Weights of a small multi-label image tagger.
Model: 4M parameters, 32-pixel images, arch resnet, norm groupnorm, activation celu, depths [4, 8, 4].
Data: trained on procedural textures in two colours, tilted and lit, 48750 training examples, 56.7 epochs.
Rows from block 10, named by matrix and row number. Rows with one number belong to one channel. Each number is 128 + 24 x the weight over its row's rms, rounded and kept within 0 to 255. All counts start at 0. Numbers have three digits each. After the name is the row's rms in percent of the matrix's.
# convs0: first 3x3 conv (model.blocks.10.convs.0.weight, 96x96x3x3), inputs 0-7, a 3x3 kernel for each
# convs1: second 3x3 conv (model.blocks.10.convs.1.weight, 96x96x3x3, transposed), outputs 0-7, a 3x3 kernel for each
convs0.48 092:161142154157158136161176145111118139117121139082109112092121099106123121092121114145157176144172173147169130120148123147122103137117110119123109142155147100133131154141138147144144125140142144146149152147124138147127
convs0.49 103:148131128105141120139111111162121104158125098142099094049145190074137156116116231079094097106119104087105105138117131124136128129143149114119119123153135109139138112124121142111126126106102141105113138108088109087109
convs0.50 103:173165167113108143142136140149127105146171129162194147129078107100088088111124111152145119127128137120128131149122113147134128168151147123100131148140119145136115122130123118105105127106110141167123132126089139132127
convs0.51 115:143131129172138134150155145164107010214143040229152072155108071143114092167122103096104114114109114094126124120115136135129154136125140114111144141129156132135159136131132153147135149141130119106125132146165132157172
convs0.52 104:131172136124122133121117134073120124110147161080115112146129134145122063120088098140145128150122107125137138167159140133136119113112115154129150147150145134128124108130122129121145136133121107107116116129124124105144
convs0.53 101:138127130151133106139164133155139131136157140127144125137133077120111122144166140115148143102083124116127115103121105142117114131125123106155143128175163070106115113136142107127127123134128142131158092155150137138170
convs0.54 111:118110091169161076153171125123131119121160150083140145086094103108112123139134139138132137130121114123110107106110118122120114121106138139131112138142120144140128118129109122132130115146146126118119161123065160151127
convs0.55 092:103081097105110125148129127090115084116132096106123109121111080125119080104100140196186174179180152141166140131127123119114121133132131119135145132138149138144141118111123106097126097126134154146110161150129141137123
convs0.56 101:105117135146160144134134114094122102099107111090099099131163164151101162129096143153109139152151137141139121117124114123135135142147127146152132132124113133124130114115121118122121134135132124155143167171159156151127
convs0.57 096:118114103118114110152142125107122113110126121105132125112129125122150137123152148142136135141132128147139133119111115127117108135139124205177170178175150174176151103106114101087108111102114116110103120101109106096101
convs0.58 096:123124101153178170136176135113149120142178125113139111088136113100063111097116096129119139136152137138124141142132110140137128128115117133131122106136132115151137129125132149119133171130133125120121152158154163154118
convs0.59 114:127130134130144136122099131097122132118150127113128123130089130104105099101125089129128137138138138112124132122129131127135132165138117124135130118119124139104116140141144148126144143123139119154151143163119120122110
convs0.60 109:128126114121119132142133115158189176137170162104140129157173155162195179162199182113105122117104131113104128147144148121118141111121139129147131136132142143141133141139122146139128117124120128122118169164152169157169
convs0.61 112:146142136175147122143151148111145153136182187142183167151165146184161143166159161156164140151157150137149135142135127145127127150118113128119123140133127127127129111104117134129135142152157125134115113122131131147147
convs0.62 093:126163166155195143161159130132138118165159126144136106104102131134071089155162167113124127130122121121120110136140151134140125129098128154119108156139139148130129113128125127125158132147140115137147140167164160134150
convs0.63 090:121134124140120116168155139104100085122096085110100082145148112162223186132188144145145137152124124130127130146133117139119128139128128123120104112111093122113118135137115128156117107117113124116107144162137126133146
convs0.64 096:141157093110164139085122075189154086188162107163147108081103129170176167126172116124112119139131120132109119147135116124128147128149160143133111137138121125151144143124140142135155092124122100109131131117105109148123
convs0.65 098:174163160169161120127110087202154120189147124160112041119130140104106166146130155129127123147129145124118128130143140126133128106125084117101140135128149113116133147136140127141128127131131147133140131118154114117103
convs0.66 101:127132140134133154126123132164126126168149140180154129122095094091137091139130077109106127109108136127109146129132138128120110164139124136119118139141124154132121148153138132121130119122113170157155112121105118107094
convs1.48 078:114103109106109109115106105156131130152124129167134145143137145136138157166130157112125121125139138127148142133150142149174170132163159133142127132135135134131146157144140152149145142129139102107087099083074083080064
convs1.49 100:124121113126109108126111101096111117109114124096103112128113103126132086089071109114130117145160123121131113101113116094107111112113134114104108112107110115110116146137142127140131142126133120120113116104101096103084
convs1.50 096:120125093113129118101118117113131149112112135085108092113145135123141130130145142106146108080102102091139121112137135090132120091130133121144121112146123103151128114161123103149116132145117092090076080090096084108125
convs1.51 109:116131114113129139120131113104161149108150131095159148129096107137104106111129130144144136159121127157139135113151140097103119112133130112124121125145136090104141150138120176144166161166159090112114116141145181145144
convs1.52 111:159155138132149127109128120175164132161133109165142104115135148090092123096103113129145127126112120141123129142141137121124116123149122132122105126123114134125112134146107129136134100114102121118126122128144117113129
convs1.53 085:168132141120120122120131144104127155117113106115128138111150136134144103162145108113099104140095117145144121123150145137141132109117123140146151141171155145100128132103106152104120168099116120125129122080082155134129
convs1.54 095:148123134131126129145125126140138154130107103134136121090101137124157139116152127150127125146125138144125129128113161165127150136133150134116124094101111120111109158127134116109116142127106125131132119112112107121123
convs1.55 091:131133115124120109130135125101108129086090117109110135102140157123115123149111114125115081094094082081055051130130127129132154117127150152153155166156143161174149173158146135137150157137151137129115141127099138104080
convs1.56 105:135147148148161156116114136147150137149169159177160166112122124127110143129116164163133127166170143146129138087125111120139130133153141134114146087113121120129155140146148135169157155146137117103140122111122147127150
convs1.57 120:138127131128126127121125134113110115125122117132125125127136129121129135124131135133143136129136130127125128135157146112130124117129119113128125115130112119122112116114122120120124117108107140122115121092089120088079
convs1.58 083:114136131124134117135133135133120155094078101129080139120135119141104106102164088141132146137149109122133146129146097150154109103129085084119132115142130122142128139128136126104087147132120133121120135146115112152145
convs1.59 113:138139150115108126124110114132140138131130149133160156163106165136118164107123120138142140144139148140118131131133128128109150124102144096133143117140137112141134149119141137114124148131136154151121126147119140114120
convs1.60 102:118130110137165155102128132141172148148170166158175161161138145156125148157126145148143138158154149146155148108119119138126109110095112095109106112137118113133132146136150134138120130128123158137142110114112144153137
convs1.61 103:105150152112144155130131152132116122136123113129104090159156176145129104152118107138139144140138151137138131163144146136140126124125140131125110137142122133143134105112101137142128113137113144126130097113098122114115
convs1.62 100:159147163184153174172131135153146126164147133130144136134127115128157098133099113119108120103115117119119105119136105150158144125157132128113123128126127152141149118149140105115110111128101152149127134135112145151125
convs1.63 104:151136167119128135128118140141158145165192162154188170114115111140094152155119096135128134134145137114140125114106121126115110116112103144134136140131115112079098132134126108148122116159145144114120132137131137118115
convs1.64 087:148116123150133134136123132101137136102146113118119091134148118127188110150152116148119126138140100144144120146115101107091073132094088139145153117117109128130144141118143126113129140098117113101098139120114149141127
convs1.65 115:108112109130125123147125107070116118088137124094118154130124118140086094126113120121144125149169145120154133133138135118134141104115107089106112093122118085129119153146154143134144164159154124142129115141112123131120
convs1.66 094:110097121127112109132108124135146114130134124083115102153145117125153141127145150112117123113115123096113119102121120130137105112109099113131113126133123143145122131125129142118136131116126144137138114125146119115130